From a checkpoint of a small masked image model: encoder width 192, 23.6 epochs.
Rows from block 7 of the encoder of a small masked image model, named by matrix and row number. Rows with one number belong to one neuron. Each number is 128 + 32 x the weight over its row's rms, rounded and kept within 0 to 255. All counts start at 0. Numbers have three digits each.
After each neuron's rows are labels from the 100 images, of 14848, where the neuron reaches its highest value: "top examples" is what is common among them. Only what is clearly more common there than usual is listed. The data: rendered roads seen from a driver's seat, with toy cars, trees and houses. In brackets: how many of the 100, against the usual share in percent.
# fc1: MLP up (encoder.blocks.7.mlp.fc1.weight, 768x192), inputs 0-191
# fc2: MLP down (encoder.blocks.7.mlp.fc2.weight, 192x768, transposed), outputs 0-191

fc1.231:153165110120110098165179203106125123155114138136136112201090123119143155110103140123083176159069165128109141065150117181127176149085175155094119151084111174099198164139094141156189133139085129129108099058143137131136189119081142155129105145153113071172142107145183107112179137179088136108162145144159126142137106114139105105111171065156094186195150210100152169142140151111118092106152140137117125112128140061122188082135147112115124155118116065153119104104177087162095175105151120058104170130154143110124147087124167149096083088085140147174068144138134145169098118103132111165
fc2.231:106083137087134163110082156159108165128114125148176175123097156129105116155134078150113193144133103067114142136107120134097122085047103085098168135115132079186159165114110081083112110104165141088103136105127155129124141139107135132137156123149087183107155084151139089106160196099130225144141131102093149116142096161126131147151116080162129148080096081124167119131034144131076124168134148160123158165117107142141149144129123134141116126153084127069128142155079136096224127106187154150177147101195169101131095139176179091124165096117117137140132169173132201137119111115055194127
top examples: lamp (71 vs 29.9)

fc1.315:114126112158160137113061186136096123131151090125139155114071147130130110151152125161130162075098103163108080117155100167100076160140124123114141090126170117147158135131104093105115133194139129143093142118108116080150138136091158106107091162112090128093133148099075062090177186114112042208102149111193169119160098130187166156152121168144130128107131109045158161149126138121116117173177154104104092118124129186152109165108083122194128104105094114117177212101174116185147119078126156135144139176158145136115110107116099130177112127154187082135177192197125082146161115141151118085
fc2.315:108116150135117121041120112162109118103139113176106129152162168112145176090109094136130171206162138109197171115102091163074113119176130109106127142157135182119132127165157135110163092114181118143152173167134111128154142109083138111188060120163147093106139082106148152071145139120161093121137074086179148090111154112154120117075131136180123136142194191130159162110143071160102093130121158117072098112094105115118122150166146152115136125169095063105119100096118080113127125120158109089126137121152163139079106158217161094142137077147056189126084134092075133110208153111096137171
top examples: bends left (100 vs 34)

fc1.39:132160110149099135093181100095143151134137132113144141114092106155149101193134090092101088140165115151143131153158097096090122155081142130143167124137114123140181182200135163186145178066135120105050147075155088180109082128142141117060203162087139097091112097105158162129108130156087183127091164109188143150105163214074141181089137133195106126112179153130124077121141140135043098160119129093162089076182166119098135114126092139161159165132119141120088137124120100106179162088105092126110110152130083132114145161150162053117134141144140134136134100105179124102148122106114180163
fc2.39:103096154149120096164143137124141184115135124147121151093138234116124103112117151144087186133154217128139120130097170139128137137176156134145097158114128193148097072082100108087136072166101112143212166138122167134129145134121166116157088149175069127119102124151129122149146137146145067070123097152105126097148047069135131078099163165108157126146136113169097172151143054108187083119145133175103209176115088105150109159123164130103074135133090163065135135132110172096090136145162149112127097111097112090108063124158150171146115118143098129113059174123114092155103138084122095123
top examples: pine (78 vs 28.4)

fc1.640:093121143129160125189178154129091138144162054119175126155157149108101156059118104151094122193099082086115131118137072132182125166121117125114176142106121114135118104117117177119113112150122156164158139099143099122131141085134019159141131144082166153166170127135101102096125172126083127077160126140177146122162160140091110109100113155122106124117128179140106102111107093195109100082127135094177158166118147135104141115115095090136193172145124139183132164108105160175074157143144098107115154103142101195075049173211106139154136105145141109185098151197162108133119083123211159136
fc2.640:221116151130097095086180091076184189110147156163147160118129121116138122063112173158105115143109162145077150118129131108123083075159141131166124106155142064170076111133124144134141135137158115141107146192123128109101146134114148151141108227095165060164134094159173136128093117166143109093164138108203118073115137105180140112115130135177125115190145115079130205110145104178107066127088054089152130141100127097105097122119140159088142142171142128132106152164076125111106120108174117071148112135117158162153084176101141130139114123098083099124118081091087112112191132089188154165
top examples: truck (100 vs 54.9); vehicles: two (73 vs 41.9)

fc1.135:147168155150079107118164171090118072151190135127116110135099128117114129149140157150108120066143137154134127138110089142161109139150115155199160096109101091138151215126090176101110079111118092118163137157143160130073166170145113140094090152107071176143078112143049116119114118139089105105080144121115143149098120151129109119111113135132128137173132138147113164182129225148122076157138183128116157137121170150096184099176160156143091153087159134060050115080083123101121132128058047125112127093102164103168124146097100088150133118093128154112203141120118086097110146052170092158
fc2.135:142095147121156142121110169133101115168166047072139184145131129151115062085076137111094139143098114129165091173159180106156186126134195180106124142103131138120139111153120157095136185086139119222102139113078107113094062148150133125127150119103126119149181135043142138117132097143148141135111118096118123137135093093122191132192106162140190133150150095114130110118070071115192216149157151133130183098129134067083054128099107130123116070128120094174125108159160181145166078130147140155121079132107116139161120136140107161109076146129147112089134116079170137127167157182161103144
top examples: house (71 vs 31.6)

fc1.700:118117091186090124157053099126137176080126124137126141104140110118164163155128156141145151122081187123184118091148126147104081169143114100141086123091143108186076119124158139100082163193073075100097107130122078108169104116146178063095142187206131104116092158156104148173115128063111128112106097122081154126186146103145186117160069139122163167114105113155166076143109170107133117063077146113134139111127166097125136139082134127128105094142118102117130144130154162111142157148151170140095160091083133100223097086153148114070112188177148143105117075167140117152127124108208123119
fc2.700:139096174133100138120151098110140129111157099100158096207154091111077112194126175086120129122083215108075132095175134147120147116144158116131131138118151148155152119159101095166148118188153098126150198125086184103129133133103183120114159137085165095071169111169148146113164106127132143136210123082162146156140148098113137103117132122159081085161098145166138166146134108129139141109099159083121072084084095146072113144132128113065158189079090144122214160164162135164105106143134072073125160129149137142156055100180156135086052137161124066099148178137154134115137103137147125143
top examples: truck (93 vs 54.9)

fc1.24:146096156151134136099116087152162213152139171101178146131079193052122105114110108088095127078093134074130200119164103112153085137129148140165158135123134134136158133193147176126165126133068119189124078112135101130066151128105166109178084107159133128159203098194189128137093149154144134126109132130131145208162148123133103125151150127094143088188092084155144120127105129084153134101170116093153136165143091139115097160111109109152206158157154122145154127129154113165121080148170112081130192121127125099167120084170108103161141179118128178164129069092095107146139091075131081179
fc2.24:168177106101050097173091161117113094123127152118144126116125120172121115128118135151167148171163139161177160058087134142127114137119096057107109130110123082168125190091184110134149171090108137127086154113114108141193230202092059156071142149118127063102129160126131118127101152114156145106173131153107097075126121180136120125145136155106158099124148149175086085102149079135133105172046111089196119115155131132147130128191077165094155077154156162125108132148121169079172163142107130117134085093135134148095170129151158118148106086065079146158128164136154126101088166142128088120
top examples: bends left (77 vs 34)

fc1.515:147157144132132129151108132151126127163140137140140141133068118086155143126103143173103116103078195162112139130125151098146120123112184094133127149097138138153119191136097168099093193104119114196158152134111068121147138080105058187114111136140085119136086181099130116053146153094076125057128088124092080132114094112163138181120143161134127120108135123163138155111132144112168137087113085121133142171132086139119164183145141097146076078116149171116182083143119146185129141156058111117132086112166122121153112037108166033081164152105185136162067129101129108090160069185131191122
fc2.515:210109146136120047119214117105104137129125124079094146165151129102123086145171111179098180123120095128118143124181120076143105108063120124155161141144149112116077078140094104119095110171153138098150106133075129142171058093129155191094135172101155192111111114150176095121116134131115073109115108128098161162149139136117101091085072092147141100122144165148143134080140169109092130162175176065097146093159135129167131093125084116163139165096127157191083113139212146145124124124152191048129133120129111150124150095150088126152144089172101121119169088190121141160108143164196113109
top examples: truck (100 vs 54.9)

fc1.269:073062126127108161088129187080087130117150161143088081177113106149180164173127128112060132116142087103094084140105087169131094135120111108104119136135139154098124044147168130121233211161098140198171082116130094151120143135115133150200164157137166083154100127132182096143170103176117084145093120127168129136151156125149156164182110144136136078144134113180091094153072185110081110089173103086135148093130135107141102201123136117150097120152086103137116137104133162092120152108130118177098109160104128091154143146133163113114106104151089156105094160196122161130101116184138147086
fc2.269:144172114087157080159108104162202122131146146174169151087187101133065057063163158133161134094126109120170157137171160141173187143170128109149075136140130123177103175112082188161105095078093104065114153104163113130128131179115131080101099111104081147115151110134051117149129151148113152115154158155144108084098140209100070104085125139121139135116134135094165158111159065096184135130144136126138154146142107164079156086106127125153151095135179156101100108123117133167137152150099117040116159142107154127081146080133108215152131151133106081133127108161106066152117146114125146186
top examples: pine (92 vs 28.4)

fc1.681:176124114143108122161164190068197094147118079176159073148175137151137159127144139110121120123088102093151169133159125126173160160152168113096103124166156109095174186144118168132066130115144192128151133152096078174155139148125109156158130113149102164101179143092080083108140179138134059106087037144114106137153155134193130133099139110174093159137139097089169124136091140166140099121073099171127130151110114150178195111158129136111130084155123162150102155081133098168080143113158098186116115120126130133125140150037112099042136152115124081075077152134150175088157113104102114117
fc2.681:099162134115099125137116059093105077145139125140156149171115085141143156167066143111155135154153146143102185109106173217111157136101175191141072129108126075118145075115147158113117138097137132119170068115137068124081148076119123064075108159132193111146129137138140140142074115178119171133130159116092120113089177115128148138180162144092093163043104115184163119087145096193106135150110158107071135113172122116085156120126147094169095080063143151159152101145080155095160150105130198163124157129099147187107133161147129086105162133126144163191110175130105098129160165104115092138
top examples: truck (94 vs 54.9); bends left (88 vs 34); vehicles: two (72 vs 41.9)

fc1.62:176104200111169074149112048105112081147129153098166060118162149135123137195161115147113083115148107098203131101165155106128122142159117102107102180132112148140144122149103171145102096164163139179150155118082094152128163090136117110102132152105154226084140177116102090128104103128143128101075124128098080148177124118119147195079107150132103130050070088141118073138119153141136069101139112144225163113157103150180204086183136138140151140159158164135161170122121089113091127089101105141113091121143162120101120142122124151106189149151123116079105139130165151122151111110134102066
fc2.62:150172101130109159142118094115128050129138193130115128173120107166110067158101137091125104158206127028087179138118165124185125149128145141120143133152148131099123161170164146114166105142159174079114131111146192154126135107053108106124155156076107136130075114139109176117140153093148120105153102165077103189097176110134134054151178080164109107131137134137176136127104091115096133146107148158061101118132210155150128142115086113098128120084115158112123127082123082125113105134154138080067120144157085147180176141171105153109095107129110117094147143097124153124088207079080056130
top examples: bends left (74 vs 34)

fc1.449:120198112133113156124174117120097123092110081120138129136146137128084117106080101168144076159128187109151108089159096124160124164139093062173137091124140126101140146143178082128095126167128101190137116159173159068101162143144146116127128136072084158152147108145168129150114139169097094147112086101098120052134104120076109181163148145097055147149112169172090169189098148176132096114104077126196118112125132091103096101125097124132194151165160131116142090156090119119119143154103123142174200083126193102163118100152115181089143134089122075103179152097109132111059193158093065122
fc2.449:147143148182101148043160169093137123124067097144094107137106137105107124107143109077165139197107129163134126084114172061073095180085129102171123158158099109116081119143158132159102159142167082092141092109127119136158164188090143129149149083103107073086210142133047151172153137201122122149129138162138161106126103170163196136060150146121161139124143151103146070185138144135093108132154101108132106085194140114142124175147103111100136100107138056129139157123100104155152119091106083085114121130111136133182132140172129168158130148146171049126108085121148148167096099161142086169
top examples: bends right (67 vs 33.1)

fc1.59:122175072097136127155150112170180161077105146131158125127111053120109156070126135099108130134135196142111182143172167171115137106161100166147155109102159128123165158074127104107124128126133061112148099099113139102113082186175148136152108179118104171105168134118122121123123168122113071170152168109083136112165121168171135164134102171105083094169115071151099059196084101130159053133092114153068097109156117090128109131152127087076190133101123083132163127127103178132114105119131132171088200085141161125186119127179113160162160113065096119127163150180152126179106141102169079114
fc2.59:118111161174181146125070154096152130051140159096172173133126140130096155153090093125109134102123136151141121148102119154172170136163075095088085133147182107176132043117131151178124118127112088083148110117135139172077157145140188135088140062133103065165168153116103161041120121073106112112113094081097117108132060135176209117091186197119083164213106093186137143104092117105144087126146088122152139133120138144129123119142079091129173089144089140153137157148138134136131161142188078153096147127150153120137143111156188145146130137122102111173121163155115114116110104140178142184
top examples: lamp (86 vs 29.9)

fc1.399:111127099100105115069112152078079181158126095083140185137106113139110047112098129109128183151179092108132150125169134162119136144147124101140154121124121105105088124163170140143116135123141139167098082101166127108118132146126126170107075121143121105137134227143131161085213184081136134137024067140133121178122162114139138106189072134105032166124098134138140146111101155155066089175085098125181066142193179075143096106140137147161135172103127094122154138141074128130093131146179150117146127155107104156124088161146090062134117142112108114073156188131116120118131101132139106131
fc2.399:137137144142096143196116127107151179123137122163114095109125170092106155103150103132125157151056148126117131128114103081157105202113109106133147119095158134100212169140097068190143100111150092133112114174071137160140173138147111105136166108104242115136101066144077103116090136132186140088172153092134119121128171177148085042141122173111161095171132127097136079140093132134110151083109111148133191102124181165090176165068161156105103114128129068126159065087155135111137138148130080173146059105178125128122118154100110132139155189124130172171144096106101160122107134116106118160
top examples: bends left (69 vs 34)

fc1.196:134124111136164111165122217073135148087117088162152075159101152169149156115117115148168153102142072101159118100125178141150127180109137120134161040208177077138088168106139133124088111131118161115171127151090112115191144131091165102156129142166089117113150065165112132092143140105111115116071133162109138126170159073111115090069125139128132129165133146126128136078081128125169159168186109181098154191158135118126120156155127209142148123156136123136126190127162137128116120148117150107117196089079091103125138107107127167062161158110142103103167124174093051113136155153226106125
fc2.196:174087101138173095145171094096132118162162131186126101167144114106157071116164075147164127147098150132179175159169111112148079141098135102075165195110107134164074116185084126126161119145110130096174163081123092093144108106128131145135089115106124175193145192115133079059108109174091156098116142081179178103107162136109151131147104099118119186114113119193077148148117085107154135109132137137095121129123117129114168132157151149115133131141026119118145182153149127110111144071119160118062075103171123124082091142152139078169103116118089177139151074155182099140091120177191112100
top examples: house (100 vs 31.6); bends right (70 vs 33.1)

fc1.79:095094149098137126185114132082114147139103132127143090170174093103112121184083109185130097121140153134118186119125090172116085103085139141126143142165124093108129172077084126168119101115167120130132176189130138096137170139137105153101139198116076104179126119117176129082101151125083160147106129137176130141144177082129202058069059126121146136142157172151128116185124121098136072130142087090153125180200151133147127130126162191096118138136130130098123165146146165067113153135032143119124090102165097111088064121155156059092182138079096158080105168120110089155126117128147088109
fc2.79:128155139089134167089111179174109187122121166149102102092124191128102051107117190100104121127132118179166093081099166104146140151144104140133153153119118093108088185090103127118132151077156090113169093130041116174126062111107234099144127071185127130087183112147100113147143120076113170152122137171078111106101166166144162112154154092135107089185142097092140131131104117124159117158126200127126139102107092083137107148146142151160139107096165172078159106154134087129118137102164213125149128171159141184156158163094097101153086105142158123153172165141130137139124146086069157132
top examples: crossing stripes (95 vs 25.2)

fc1.549:100203183098101206106092140101145131105149118125096158085111137151099114131126096145134073170149170125158074176157148121120074114112109192097151165133119083138136160156138096157125131103099045156131159140191138182184188152118168155098144209137126160142071063125130125150139123110094153103120094146100067072117133138136153141083144077150120161106130095142118138108091142120149158129146072131135143118147099108155147236114111132122126081138169130056116139123161113059125115093137117157164148122143159135152087140154187101111165126186086128110119139115128112116137064222136145118
fc2.549:164167102129130125097099106157135176094151180118145123153117092095152159110073119133127140119087145125123131090123124159157120106197082129123077127128128145149170168076202123171113103131122157082120064086184180151086105103107108165129150128103116058158086112160151131158139172070141159139151076191118062134143156160076070139103138104157077094103132105098170118160103139192069106170090140122074105127114097159147112134174130210159153185130110158170091123103057149139146092138150171149160153131076124177062156123117097163138098067133144146173144127153074141110137114128117158119
top examples: bends right (60 vs 33.1)

fc1.593:126127097129124180126072139150084113121113042102166111130145121134118117104120147162064138116111104164124033149161132170105119118120143158157182209153105136113134143144132129115073168107120128134126142112150160099180108142139098159146023144118080151105099167117201136147143150097071126101135146162157186106118119115155157117171120178150070098110119142157062075124139125144160132130100142156167117169119084117110138081095104134131135161160112102053174150164135159132133091172080152097122156140164133112125053134116072197124125078120157066130129196123106175142106139132164086066
fc2.593:106092127146108166102155104094187111135115154116124135106106102107145126083214123119142144124134161135109174088188066139171151161084072139109125102115121134114083114121109169136194196080160164145122116117153157107109164104133138076123146105168154117200157122101062157140223124107138104173078137097093082123063144186164179125096190118152134132188132105133147116090167095123144175117168103058132123128155069096162130140119149083146095124123098074097139103114160112098063127152149130119120092122142121090159171143148171102118093159102050179111109136091120069111138119121108154171
top examples: lamp (63 vs 29.9); bends right (60 vs 33.1)

fc1.636:166119126099146149112120092104090166126188102122087211168136136113136137152191124088061144155111081154130091188102193140096107108131084101191124109095193114104116134103090144091126127176105157141080136155159116074130135143131129131125189133094135138161159156191138112080139146119126098137076106070113122192145135136160188146110149102132152158132142158102096121125157071082183133115125129154120147129158144097124139131161086098140122146135079109134209127184173055155087151141132153131144126114142105128049066139097129145134136108160198056091096143150119075083106087103126159066
fc2.636:153150129109085127110166107113099113178112175157143111140118139147141163081114062177156151076129097112211121103095110141070122143167079108156138175120114112134112159095165084144072094123172095032131127118082169132133127104151113102151115118209126082068124123060100140149107129150179129185171110184155085075158085158149087154158089107104163140133131101121166169145132124139080089146149116104106175143099124133151133099200125157129191100174152121095074159055120123165161132107137107193117130102105180133202151142164109159115145138133113094109169087099150128162119156168124130135
top examples: bends left (74 vs 34)

fc1.283:115171098075165135183147151093112140073148075131115124050185135132143081112094075128153109151112093086174114127120153148133147211107101098122144119136194122158166119125147111134109122108151129158118149115188150099144061092104176065116115103089096131172151084140141100091107131138145136141122089112136139120170157117093126127131133096163154134133099146042095067110116109062087130140146062099197169172199101104130148149153084094168138127146078110107170202148195173162145142140118121124151167137122106089146129083129095135121121159121132139126171151192142098179149177115195111086
fc2.283:096111152132164115117149188161173078087081114110034129152157122133151121138199102151113122135142118127091093124101117154131131129184099196135117126119130168058137134115128136097124148154083167106075205108090101177128095169143116138112094094098101196138079124126082125147122142102125108091077156092112084108098119146153113133120217184167121119122109144105085112153160190145161079128118173179144091126096205098181111146180092114188086083110135120114132182127103120121140161135110079155122167125129132088147141115137127114058163073163168114114065123142138101120182107168164162120
top examples: house (90 vs 31.6)

fc1.689:129045157148132106162117138084120089131124143166139062163138169070159145194102062088159122091120121067137131126124140167193066161173095151123153182120148142147070175138143080139107109153107145101142103112145087141167113156088159153122073132192111164078166138137145102161118114199164108110113111117123104109119177102171115113114082140133126128157127089174114074159122171095102109068170097176101154123148125092179162145186159104110141117199141112105148109064126167102122095166118168152150172074126132126120161090171155147144145129165171178060109112142086066134113129110131135152
fc2.689:125146188099139113108130180099143155172112126133059098174139066120098108075165126111156084155145119132115094126096115142053168155114083155123169129155135144124152113106122134093136174097121062160095160152089106078111147110113162148169166149117192112198155121142129187162172185141105092102135126104129137096119179174178125088170114092138185110089125134138127142080178066161122129110118128108103170076122121110121116156131116127088128138122135127128111102197077153107092073120154086127085176113151068099132213141146119153223137111149062129185142187141119149126179174138131124127
top examples: house (85 vs 31.6)

fc1.136:159137149119127108140141150112136135117152101084145179173115075028231114124123150221154160153096096192152141134124113136104125136191182112111095165089083104148128140144111108135109127131150146102183093113154109116104206115138134140102130148105115093057152151132104119112130180155123093127107163098172147097136158087123160151128183186160135170136126086122141187102117149139138158125131143129125058094114124122117119138157163173186157149049154124149164118138137162182167080101149066151099133207119131127091168158185149139142086143115125149094074134132150157084083152074140106102
fc2.136:136141133114122124144131089138083149126123142123118100097164123116175160151126120159114136126121169116099057083118163129168117143143119180167100111131140135074152073129100092114135133229089168146095203152127129190112081181161062108119164151086145090093064141147142126182105150148096173111145144097134151136172089108102081152142016153152137138115095169147150078190093149091169128142108145128128148147125132074137152123075124111139103143138068099125146132087151154142126112088084138144141080069139144106184072113135063172116156145118175148138142118097113079182147059171176161124
top examples: house (83 vs 31.6)

fc1.614:178114200133109114134155074161123094121153103145113174143105170096152123172099110095094139138110117197134177149143133173128068169111175126134164108091146115121117093143166095187128079143171155108119149090148151121092138099086147135164116120161133166087123081139127219080131170160139181084130095129181124141063227132105157119142124138102140109165076123215110101113116149131125102149109064117071153145165177153120111109090158134133094151121128092044170100111112104085149138116161105107095089088146130149104114149180163069127191107112089127115131139082106060155130121151102136113
fc2.614:099086129129174124197119115110102137133122130077138108132113165115108162185082149150159163122089080123188189145088179107124203085145121094142150130105105162118146107126158093072075104159091131062155103124141146122136165138076118124177108126100123071160117127106121079115105125067132095139102085116100146102243101091129099151150141096103152134150137139064153144093108200084133153197110184143136088123108124126108133132181097126192108102152156215121106159129177116106115191111143159131149107152151169074128091157104121115131119147138115122078167083165170087144143146108076142106
top examples: crossing stripes (100 vs 25.2)

fc1.743:131118094117159138186111142166148043161158110153133132069082154128137112006066181169141133122098106145134134143119161132102118127144145172097164160111112168124043112102130117139128102154120100187158122119106170146130102153124126128164112130145147142150126118147177135170135107125127075095120141147085134129127082108162160129136125145105128119167122081144120144134091118099162145144053127171088133181109123118155159035126130182083110101139111153109154139160134126074073100154207096148122172115093180118160119127133155180125117094056114098186098210175089160124080100143088175154
fc2.743:147125129174131141110149143176156132114157111159077158125113127167039090182183116154182145123107152114159073141159116137144124115124106147095083122141172173138122066112105174106080144141117076137154115087096151113147092122112156114156145092134139088121091078099137118197135108169127107141075135093085133159081073096122186149149170172165065104120129112137116125096106105168200118109117117121166174128101074097190088108092164101116135115077094102069162048102157129128110105127134114164120103136117129123056109154192167147139187094098128178136176159160131169149152216101146127131
top examples: lamp (100 vs 29.9)

fc1.720:142147178088052200100113139164135119174157153112152103149163113105124112129084131124105135092099175149118137106170108133126113124133192088116138101091152095110080139120120128077103123168115149172176131093181099133079164147118067055153126106147094135131128089105070117156127212164103132114112102181097099047139103105142134163154140118161149124175130181159124128137129158124112121076139133172200159184144141137104143148101185152161134166086167146152197092119131118082126079088055102132122116126156151034122121044118159111139141113090183122126136110128079139155140114113122169090
fc2.720:167100155173147086196217150131117133115118146087143114104160094127097147183131080172101120117129162134116105134106150158153117087154108106100103071133174170158210177151118150152135095116088132170120115224129128130203112125157171169120166190105167133087116140159112065073070100089139130100189145118134139162101151068108119076102131153104093084160145106111137154133122141108155136124126125127165156068116140094117103157121113165107148084136000158060181168104129159086133125147136125136124114107131124156126097189113126133110114144160108131165168131084144142113098140113142113151
top examples: crossing stripes (92 vs 25.2)

fc1.709:151121146115123092129169139062127123096076125141192129116147175154149139087124081137080126206110178163149117096154156152127136129145155108128078056168106097147162118181076173140105106169169130083175155094059104150152181117060183084102157115093164140086172134144120128111150175093100066103119130072104125110132156124133108155157160125099156130183101148140159167115073084130126126143160079112167069085112140104095117099118086128206148124172111128161174184121093107158129164124120104081099126170184103144161100087121134087164146137139155126146099108058123086175131112116176105122
fc2.709:091113104195137154116125140138139161122138160105038141090119091144137090140179142114167119099155122074099188158123149155112141107097096182094194124104206168111086177115139114165154070084116130182064108116191171097143137094131114182089124171150120141155076087097132152127150062147146158174115155160114159177081111097123178105127044141117120127093158114085172159124174147136122128116081167148075083159122094138200125122132161142085121121128138098107130061154158107111102129157078126171122146111091116122137114160156134157091122079132040119133141129138175158101143169124098145150
top examples: truck (91 vs 54.9); bends right (61 vs 33.1)

fc1.311:200088172082155140068192202139088145179093173148148094172114139075127156119111194082132120086153118098151177162083069165129120118155089075152082122148106147183078112125097124129164131109081130098140121091127094102145133131166086098142118103164148152175158120098153101152165107183106141127078170164106132114164131158064176181073125177125143161107139121138106139124112152140066085129134174122064121193136154117119131105109125143133067147152172171096189091127186137109148130174099091110156157098151122124112161116117138111167156122125086153128127131101120116115146128195045130103
fc2.311:065148151189137119183107054117158107132167098110116124112175130214173097136089082195157134172112108120072055091216134109135158090125137151140187162135124136110134151104110098117106164136146192099181163164096122183117127162086150091096156174156137103085166104159111127113122124085136193124156123102155127121132101132201075073117103115117100103149126131109174136134109121066190133105116129137171105087137080127130163172103180116160128143113066113179080131160071091150141117091120170111085089141096149126172135091102114138083086124134153116105161100143167147145101154114149116134
top examples: truck (84 vs 54.9); bends right (65 vs 33.1)

fc1.490:185107132190146093165143143112094125128132120095158164197130169054191134194117122165110112158131119133114149122138066159131178160136098072117158155092124089131145137124087135073176099115107110074110165171095132128136163105125149148080090106148119105057145121113061069082150118102115127054160113142142148130109129161100072107135129119190124115191146132163173074157057095098135067082163087155110153123167126161156158095099173138168119138129112151113128152138131120135080123083142103085115181120078146175149099162101206120073125141137090150158124160124080077122142092085129131118
fc2.490:101146166161115119105102084143098124144157126161119114122090099152171099090115157149143129154138127087098152115170168097107102105107098136174141178122188114122138172097075151107072213155109094075156065113122149102144093147113171169138090090082121076166135127132193101132124160135124158217179114155130167125111123070198128132080118100145125147095132127115171095114141127133096116152130119137120099150176072152133141071123151162134188083146118090113159098132036145176115108111171130077175127095155117126113081122111192117107039077096161163100179103181137156143154122153122100161
top examples: house (68 vs 31.6)

fc1.191:120093081132121168066148133104096161174150189098109136047181120125111117131161080121137105117128097171141125036177108152136127075151102104142177086096147127144142141129072128093146164196086158167155109105125147141089117116161098078119098126168106110148126142104164110099166143109151113134102098134127172104133132113145086158168130185169148106158068186143109092155115170127125098104121129096069082094104096153237129099143155160133143131136121117105109114120162126148144127167096046091130184082148109140162125118077141090132119171062123123145131102131156112108106063069157070185
fc2.191:051186163094109108102089135082136132068116140145171150192129135082170155166104120166148095091149119054075105136079168180159144068124098139120149158151152148158064129181100121120122165137156151116095177131147090084088143124124124184108157087127157137104112139106099069125135117149118093133149137074158127176110079151133147166126175090131185163089135106144177109099110119096168141224124139122102163153084144085069082113158107078174124080171136126138096125116104191135132134138075121130169097144147132095081086121109202166143109119111142136099103128140114160153154094135059142106
top examples: bends left (98 vs 34); truck (97 vs 54.9); vehicles: two (72 vs 41.9)

fc1.230:090177070143142169120108116071110080165114113138172095150064141097200114090134160128081161106124115118163152101116101105156136100156135153156170165148136108131115090070134139184125148093085113143123140117126150155052135058111098118099138126073093101168133095163071086082145106157135071162118114150142129106100125146065165160151155170093157150125162124143141157088157103130142107109117189169110127166136099170154133150219161204154138108161092140108189141095132092190130172111171114111141153162086113132158137116086121173142111096155194127079110135106096169114091117140083097203
fc2.230:112146129127149123195120109122116090078143092117140163115132100135123170154088126100147133098167136175106090084143134171114133122024178103102126100104165118123124111112127135148136098192158140138098131089098140089148155143144144136102105152212146204148157170097148159132163117141084153156085102118080155173146182134175093056117107092159141081079113157106108105113165180072169167161148126042206166112113115089082113085112119135158094145138071167162090127194121183155146116051156098129139128111176138135132097140153149128137155123146107107118186123154123107103152140118205130092
top examples: bends right (80 vs 33.1); crossing stripes (64 vs 25.2)

fc1.375:131125161177168157206130184138093113094069134137158155127105089050122172102095110153072170130125080177158122106076211163116168143104039165075118185146127206169096130149101145173130105157114104156123158119189095141141112132143182120141139114150107153142109088110176150066102131120070172100121109124169145095115102154099144097182091091087091066142133115102147155100116088097199148112155132136120149097108098130149129101151148122051128120100132126093165129157206132100162117163185097127114133136158139098135110174122148144101112150121112123167112160154119147100107154149131178093
fc2.375:129145114128122104089125181177112132110192143118129180084144129137143115098155194196122109167143168110152121140199168154139119133138136117079104106118153216138111131096098152200121102112113077157138174122129129116077124123053154100148186125116104053126130112128144110119166146137139113074105167109108128148117087146159152082096122113151097171159111162154157108130146059115177122087091151118111127091132080116117150099090185105020109170112102140125120057152142126060103125129186132178096103146113157140105126165148101142163098147094093169111139197150123106184165201133105117126
top examples: lamp (100 vs 29.9)

fc1.158:138127091069139113159102084173144100172098165101105172091022108125170149112205123093163106149114109117134152164137189146097069159136092141105125131163198196120071136146051173112149120140140144110124173102112154159097100120152144166111148114114147147146103119130133167142074081132108097141067087133073134113132101118099172172111162136160183152156122080126100090113154184143160116137117134197186103193132143140149142141125127125167135076144179092136154139075131187139109077123122134118167076154140141123078111169160120196111083137111109136116107157144148102151129149167166082081
fc2.158:133134115101142142138083177094128112107095085129168061197158109108155100130101137142094064121125103165161134151179121123103111212155149074121173097133142079131148213175100127131152091150118137151128106119182113165116079169143123203124117102151127122091097106128149133111065153081092078072136072110143126125094127125128100127190104107123123144162097116113098112152121141096146048184142123201119104130161151145118148136139143143159109194168131155093080143043155128171101100120150119123126195116167033128098128115163139145055152122104132156161102156143151135128086102120178154109
top examples: lamp (73 vs 29.9)

fc1.420:072058148158139104103138107142130129136105121162112157158168136125092123125094134089174115106130110135171113141141178198122088113164122159106140116110182098169121116155128131159176199139066155154150122095140092148103083133157062099097148064115144107180130141120144099076108063154114136133070134103119146142114101212121115147128199164134119192046152200140127146157131108085155049151114060079163176104138153207085129130108109152137121141119068165185172124126148117108132093120121161115135163096141135117113047114128117176130123120128127114106147127150144145166174085174151172135
fc2.420:153194114087127099119084139127100188119122154128135155075144164169172150088117197172096117155114140114076065103113135142171161168107190099119136090171125157163080137119060105078080086096187092121107123133147100122137128152155149136120150088150090133061147100130132117216155176133156094111174094152134186110121134061162102149165083105138164148170125132141100124086091176162113115161132195140098122143109093025135108155130070107144087101139168113127102106124158162134115172157156106104128121120131171110132156143147150102110107100113173111123150099125088117101114134171073113214
top examples: truck (86 vs 54.9)